A small CTC audio transcriber, trained from scratch: depths [14].
Rows from block 4, named by matrix and row number. Rows with one number belong to one channel. Each number is 50 + 15 x the weight over its row's rms, rounded and kept within 0 to 99. All counts start at 0. After the name is the row's rms in percent of the matrix's.
# filt: filter width-3 conv, dilation 16 (model.blocks.4.filt.weight, 384x384x3), inputs 156-181, a 3 kernel for each
# gate: gate width-3 conv, dilation 16 (model.blocks.4.gate.weight, 384x384x3), inputs 156-181, a 3 kernel for each
filt.317 102:51 71 50 60 59 38 38 53 24 55 53 58 50 71 30 48 73 23 75 67 36 52 65 29 40 72 58 25 58 33 41 68 43 38 49 72 54 70 37 51 75 41 53 82 46 52 73 10 48 74 21 46 60 42 54 66 35 63 81 31 61 45 13 42 60 22 53 59 18 62 57 72 46 90 43 67 59 66
filt.318 092:28 54 43 39 76 43 24 78 64 53 61 46 33 40 40 33 45 37 36 74 52 38 60 54 30 41 51 18 56 44 59 52 61 64 47 56 29 69 54 37 71 64 45 62 51 32 63 54 42 72 58 12 44 32 42 58 55 34 74 50 23 59 48 35 82 60 35 41 47 61 64 57 48 50 57 46 63 56
filt.319 100:38 70 59 51 77 34 74 71 58 59 36 62 46 54 54 46 55 47 43 85 18 40 80 35 38 45 56 68 60 69 44 60 77 20 60 70 58 57 51 22 68 57 10 53 61 47 63 37 44 77 34 60 54 64 26 77 42 31 67 46 56 72 41 67 62 58 62 51 47 42 47 58 17 41 44 38 52 60
filt.320 081:60 70 49 32 47 60 56 55 45 29 31 39 34 50 21 29 29 30 58 61 54 58 55 74 37 52 19 40 41 30 54 30 47 84 48 55 36 37 32 61 60 44 58 44 33 44 28 46 47 51 57 40 44 26 66 52 51 38 48 42 57 60 61 44 38 46 42 38 34 52 39 63 43 28 19 65 59 62
filt.321 110:27 36 46 39 36 38 56 29 60 37 50 52 54 51 51 65 44 51 36 27 46 23 26 23 71 65 59 72 50 63 37 54 48 39 60 50 67 34 59 59 53 36 50 64 26 62 25 48 42 23 42 77 63 63 55 39 45 36 35 28 56 54 58 57 30 56 47 63 63 35 54 59 55 51 32 48 55 76
filt.322 101:73 47 72 46 56 55 62 43 60 69 29 40 36 51 48 20 72 39 42 58 53 41 60 66 36 46 54 52 50 74 51 17 57 77 24 70 53 59 58 49 65 70 61 53 76 40 64 46 31 67 51 47 37 56 42 49 61 41 59 56 46 38 51 63 45 62 23 47 45 77 23 44 46 62 65 68 37 61
filt.323 099:17 73 57 62 52 65 27 70 41 47 46 67 24 59 61 40 35 60 38 92 48 43 81 56 21 49 68 26 54 47 21 63 59 15 68 63 42 62 59 28 68 37 27 61 44 40 63 54 39 58 43 31 47 54 41 78 42 45 48 49 39 51 57 29 73 46 21 43 28 49 72 70 28 61 50 33 55 22
filt.324 105:63 55 63 44 57 53 59 34 68 65 51 41 62 31 67 50 40 70 30 66 71 48 74 55 62 25 61 67 05 59 79 59 52 43 56 40 54 04 55 39 32 51 41 41 43 45 27 58 42 65 71 52 16 68 37 46 68 47 54 56 27 44 63 51 29 65 45 42 78 42 43 33 48 40 47 45 14 44
filt.325 098:21 74 64 46 33 59 33 33 48 50 54 48 45 64 44 52 35 51 55 51 50 48 50 51 39 64 40 41 30 48 34 51 61 26 73 58 44 27 35 41 50 51 38 65 60 47 28 41 40 38 57 42 50 43 32 49 51 42 35 63 39 51 45 35 33 48 51 40 54 62 54 43 57 81 52 57 42 46
filt.326 106:72 66 12 70 68 56 62 64 35 55 53 61 35 64 33 51 76 62 67 46 39 61 47 38 39 64 52 46 84 39 41 64 33 47 48 10 43 67 49 41 52 33 35 47 43 48 69 49 68 61 46 48 74 44 52 54 31 59 53 52 60 63 40 56 71 38 48 68 73 48 39 51 27 45 47 33 29 41
filt.327 093:36 28 37 67 28 50 59 03 60 38 63 42 45 30 57 63 34 64 56 17 51 61 27 40 45 40 60 59 20 74 47 27 63 20 48 51 52 27 74 47 24 55 49 41 55 62 15 79 73 23 53 54 20 67 58 17 59 66 29 53 55 10 50 62 04 65 53 34 55 34 58 52 44 39 58 36 34 51
filt.328 096:43 57 53 49 64 48 73 58 43 38 61 47 48 53 57 63 51 57 60 59 41 38 49 37 53 70 62 67 57 56 27 70 64 27 78 43 75 64 62 62 63 46 53 93 63 74 56 59 57 54 43 67 60 73 65 53 49 52 71 68 48 66 52 69 75 54 44 53 56 49 72 48 53 83 60 58 45 51
filt.329 100:75 33 69 43 71 52 60 69 48 53 51 57 55 57 49 36 81 32 41 40 64 57 54 69 41 65 61 56 66 43 56 66 48 60 40 87 44 54 45 51 67 71 47 76 84 35 66 36 43 73 47 51 67 44 47 68 65 36 85 54 48 81 54 54 70 43 48 88 40 50 51 75 37 67 80 49 58 74
filt.330 094:65 38 60 40 55 65 66 45 52 44 60 72 50 55 38 49 66 41 27 57 53 39 51 50 56 61 21 62 56 45 62 50 65 41 54 63 56 70 59 53 49 33 43 65 41 45 72 50 38 55 51 58 55 47 50 55 38 44 54 64 56 44 50 58 58 57 49 58 45 40 70 64 41 89 36 54 53 46
filt.331 108:54 53 33 69 42 57 54 37 40 71 49 67 46 59 40 43 78 68 67 30 33 55 17 29 46 46 57 42 57 58 85 51 35 63 43 38 39 56 60 40 42 46 38 56 57 40 60 48 48 52 42 52 60 55 44 41 31 49 51 55 64 29 33 58 43 49 52 57 54 75 31 43 47 71 55 61 43 39
filt.332 082:47 71 47 52 62 45 48 69 51 77 73 70 49 49 53 38 40 52 68 58 46 32 62 38 47 41 59 56 56 51 45 68 64 62 58 39 70 60 61 48 54 37 43 43 43 47 50 57 31 48 45 62 60 59 36 49 41 50 66 45 46 84 55 57 70 59 38 52 60 73 65 65 47 23 45 69 55 43
filt.333 107:55 37 69 66 18 49 69 38 79 34 32 56 34 36 40 54 29 47 80 47 52 78 38 49 34 24 48 41 24 64 42 24 79 43 48 55 40 05 50 36 36 51 26 19 33 68 25 55 79 37 49 31 18 56 53 46 55 57 13 38 71 33 76 60 21 69 63 27 52 35 29 66 36 25 34 30 39 57
filt.334 110:42 51 23 21 46 59 58 44 47 10 28 33 66 63 47 61 67 59 44 47 42 27 50 40 66 65 50 84 49 56 33 32 40 49 43 21 57 44 50 78 57 44 62 55 41 59 60 56 39 61 54 77 47 42 76 62 47 28 58 57 53 52 34 49 42 45 70 55 59 25 29 29 57 66 46 67 44 41
filt.335 091:70 33 74 34 52 64 37 32 55 67 62 69 66 24 48 40 36 50 41 43 84 44 62 83 41 31 26 46 33 30 56 35 67 64 52 59 48 35 42 51 39 49 45 51 47 38 34 51 30 34 66 47 20 43 36 31 51 34 42 68 40 16 62 32 26 51 44 21 56 70 67 73 43 51 53 66 58 57
filt.336 105:34 44 54 28 41 42 49 53 43 28 07 40 20 51 35 26 43 33 57 45 40 46 43 38 27 45 37 30 51 39 44 40 18 43 59 53 28 40 35 23 65 49 14 51 43 32 49 28 35 51 42 36 48 38 40 80 50 18 32 33 46 48 44 40 45 31 33 49 36 40 30 48 16 46 38 44 60 49
filt.337 107:69 34 52 44 45 64 60 53 86 78 58 56 35 53 37 35 61 37 30 35 69 42 35 62 35 70 47 49 65 67 75 48 64 64 46 81 46 62 66 35 61 64 51 76 65 40 52 56 42 40 50 48 60 57 35 45 62 59 58 52 50 38 63 58 54 82 40 62 47 61 45 76 31 60 40 41 46 78
gate.317 101:36 41 55 48 14 62 33 32 47 77 52 55 35 39 42 49 35 44 49 50 60 47 25 63 30 59 32 44 39 35 71 26 69 55 39 48 51 44 45 31 39 47 36 33 62 49 31 51 39 15 58 47 37 42 36 25 56 44 12 73 32 26 58 39 27 48 42 53 56 81 48 64 39 45 57 63 57 67
gate.318 100:65 36 49 57 42 59 70 31 44 40 26 42 19 39 58 37 41 70 53 38 56 73 44 55 19 49 60 44 39 48 65 35 63 54 56 42 42 42 45 56 71 59 49 65 66 44 37 56 63 37 66 36 41 56 66 69 59 76 46 73 50 41 61 66 29 48 36 34 67 36 48 40 38 58 61 37 64 40
gate.319 100:21 54 33 53 86 31 29 68 48 29 46 38 43 41 51 44 57 49 41 64 50 53 66 46 54 52 77 32 63 52 24 61 33 57 71 65 37 64 56 54 79 73 55 72 76 39 67 52 38 74 39 28 47 42 47 78 58 35 74 37 37 61 36 24 71 40 34 48 43 42 62 47 51 48 79 46 59 66
gate.320 088:37 00 30 56 50 30 43 22 68 33 16 07 46 36 46 58 55 52 56 40 66 60 50 46 47 48 63 37 22 56 26 38 18 38 19 38 51 33 43 52 44 74 41 45 42 60 44 57 73 57 54 34 40 48 59 53 83 66 48 16 43 45 54 44 23 51 56 54 54 40 24 21 45 52 44 45 31 69
gate.321 107:83 24 36 37 48 51 61 15 59 28 38 41 51 51 49 49 58 50 55 36 49 62 35 54 44 54 42 56 26 49 23 22 40 47 44 37 44 28 44 66 47 55 48 43 44 43 40 49 60 45 52 55 40 58 65 47 61 56 32 61 66 53 60 51 15 48 55 54 54 22 36 41 35 45 38 42 40 48
gate.322 103:37 48 35 54 64 43 40 41 47 32 51 22 48 38 23 53 51 46 47 39 56 46 46 55 58 43 24 36 43 22 52 39 21 63 55 28 34 59 26 73 70 57 75 72 34 47 55 44 57 57 56 47 43 25 75 49 57 51 74 53 66 54 47 51 49 35 55 38 49 47 56 25 68 54 41 44 56 22
gate.323 104:34 49 24 58 21 61 43 38 37 55 25 57 42 63 33 39 50 50 60 44 41 50 49 44 38 61 47 33 56 36 47 26 47 47 50 52 51 52 33 51 58 48 47 56 59 43 55 40 51 41 43 38 46 34 47 55 39 60 29 56 53 29 27 45 40 40 66 53 51 67 44 45 50 72 57 70 68 32
gate.324 106:42 39 47 23 48 53 55 56 60 31 36 29 50 40 38 40 43 60 53 53 59 52 48 67 53 44 54 43 51 33 55 46 55 61 52 46 34 50 25 56 73 63 48 61 61 45 54 50 48 57 81 49 51 39 67 72 66 28 63 64 49 58 73 45 50 50 41 55 78 42 51 35 51 55 59 57 83 43
gate.325 092:62 44 50 64 64 48 88 48 80 51 56 22 45 26 58 41 36 64 87 54 67 59 52 50 50 37 66 62 48 69 62 43 49 85 63 52 70 53 61 71 51 81 58 42 66 74 39 66 67 36 68 58 38 72 80 35 81 60 51 49 71 42 66 87 39 72 52 15 65 83 59 30 54 35 58 74 47 61
gate.326 108:36 33 25 49 57 36 45 39 37 35 49 37 48 29 34 54 41 32 47 51 46 41 42 54 58 27 42 41 26 31 52 24 40 58 38 63 44 37 36 63 44 45 72 38 42 55 35 46 61 46 43 55 28 16 71 35 48 70 56 29 76 39 27 57 26 26 65 49 20 42 50 51 61 28 50 36 54 65
gate.327 099:32 49 46 26 46 34 62 38 69 41 21 25 45 48 57 32 44 48 35 30 45 39 34 50 48 45 62 48 51 63 27 17 36 31 22 30 46 53 52 52 63 64 37 47 53 46 37 61 36 40 56 54 52 48 49 39 69 25 51 32 57 39 54 52 35 53 52 40 52 42 15 28 33 28 50 52 52 49
gate.328 105:57 55 38 43 60 54 49 31 28 57 40 47 36 05 25 38 41 43 54 32 32 47 52 30 46 24 35 46 32 31 40 16 31 61 51 57 56 32 36 48 41 45 51 47 56 42 31 36 45 56 41 42 10 29 53 40 39 48 54 58 39 28 47 51 21 29 38 17 34 57 45 47 52 20 36 62 41 32
gate.329 092:52 65 49 41 49 42 58 78 68 48 48 36 49 59 72 32 43 65 48 91 65 39 68 46 59 50 99 56 69 71 46 56 41 69 58 48 60 78 70 65 67 76 57 37 68 50 76 60 38 56 45 47 53 71 49 72 68 31 42 41 34 59 62 61 74 63 48 40 68 58 69 43 48 49 73 71 79 69
gate.330 095:41 38 49 48 50 66 41 63 69 40 24 37 44 23 62 49 36 60 36 58 53 31 60 58 42 21 72 44 33 71 38 36 65 45 27 82 32 36 50 46 31 88 42 16 87 33 50 66 48 63 67 54 26 59 50 50 72 46 46 64 52 53 60 33 46 70 49 36 65 42 39 47 43 21 73 41 41 56
gate.331 100:37 29 57 60 41 38 42 71 49 48 08 34 42 60 44 47 57 40 47 55 49 43 45 53 39 60 44 34 64 39 38 41 11 52 43 36 38 56 37 36 62 58 33 46 42 44 61 37 52 49 54 39 58 24 40 75 53 42 29 45 37 54 31 36 58 30 53 60 37 46 25 31 35 54 53 43 54 47
gate.332 090:46 26 36 44 55 57 49 43 60 15 44 28 23 33 28 39 37 36 50 34 54 66 41 67 20 46 30 28 36 51 02 34 26 43 47 38 33 37 47 45 54 61 18 61 31 52 39 50 64 41 55 08 34 37 59 53 53 30 42 45 23 37 44 36 46 52 24 25 35 42 54 41 36 46 19 42 39 45
gate.333 107:49 39 39 15 57 45 38 45 47 39 80 51 50 25 53 24 38 50 45 38 55 40 50 51 57 22 66 46 41 45 31 79 41 71 44 60 39 46 51 53 14 46 50 34 54 31 41 52 20 46 48 33 35 45 50 21 56 11 63 32 20 43 47 28 54 52 27 58 52 53 67 56 55 17 59 78 41 58
gate.334 111:41 48 34 46 60 51 51 34 59 13 49 22 55 05 29 47 20 32 42 46 65 59 57 51 63 05 29 45 25 31 31 48 41 48 65 51 37 22 22 73 32 60 63 36 47 51 30 41 62 35 64 41 16 32 77 30 72 48 47 35 58 33 67 42 31 47 47 08 51 27 61 41 61 32 40 38 38 55
gate.335 095:43 09 43 72 47 75 35 21 59 51 15 47 33 34 52 63 54 70 68 24 61 69 40 61 30 38 59 26 18 55 40 00 58 41 15 65 49 20 68 32 22 66 31 29 64 65 33 77 74 52 69 20 21 55 42 36 67 61 25 74 42 22 65 39 14 71 61 41 57 46 19 60 47 33 68 36 28 48
gate.336 104:44 57 31 75 24 30 60 45 54 37 44 17 43 36 53 61 26 48 62 47 48 62 46 35 54 41 51 42 42 42 59 35 23 55 60 42 54 44 40 57 58 56 65 51 35 70 37 54 72 46 50 46 37 42 77 52 60 66 40 18 73 40 39 59 35 45 59 42 52 70 58 16 61 42 37 59 69 32
gate.337 102:30 45 39 65 65 29 60 48 49 48 67 45 34 34 36 46 49 30 47 33 31 51 31 44 37 47 42 54 58 36 42 52 63 49 63 43 58 57 37 67 61 39 66 71 31 56 42 37 59 39 43 50 53 47 66 42 44 70 62 40 51 38 50 61 53 44 49 33 50 48 52 48 50 49 22 50 44 36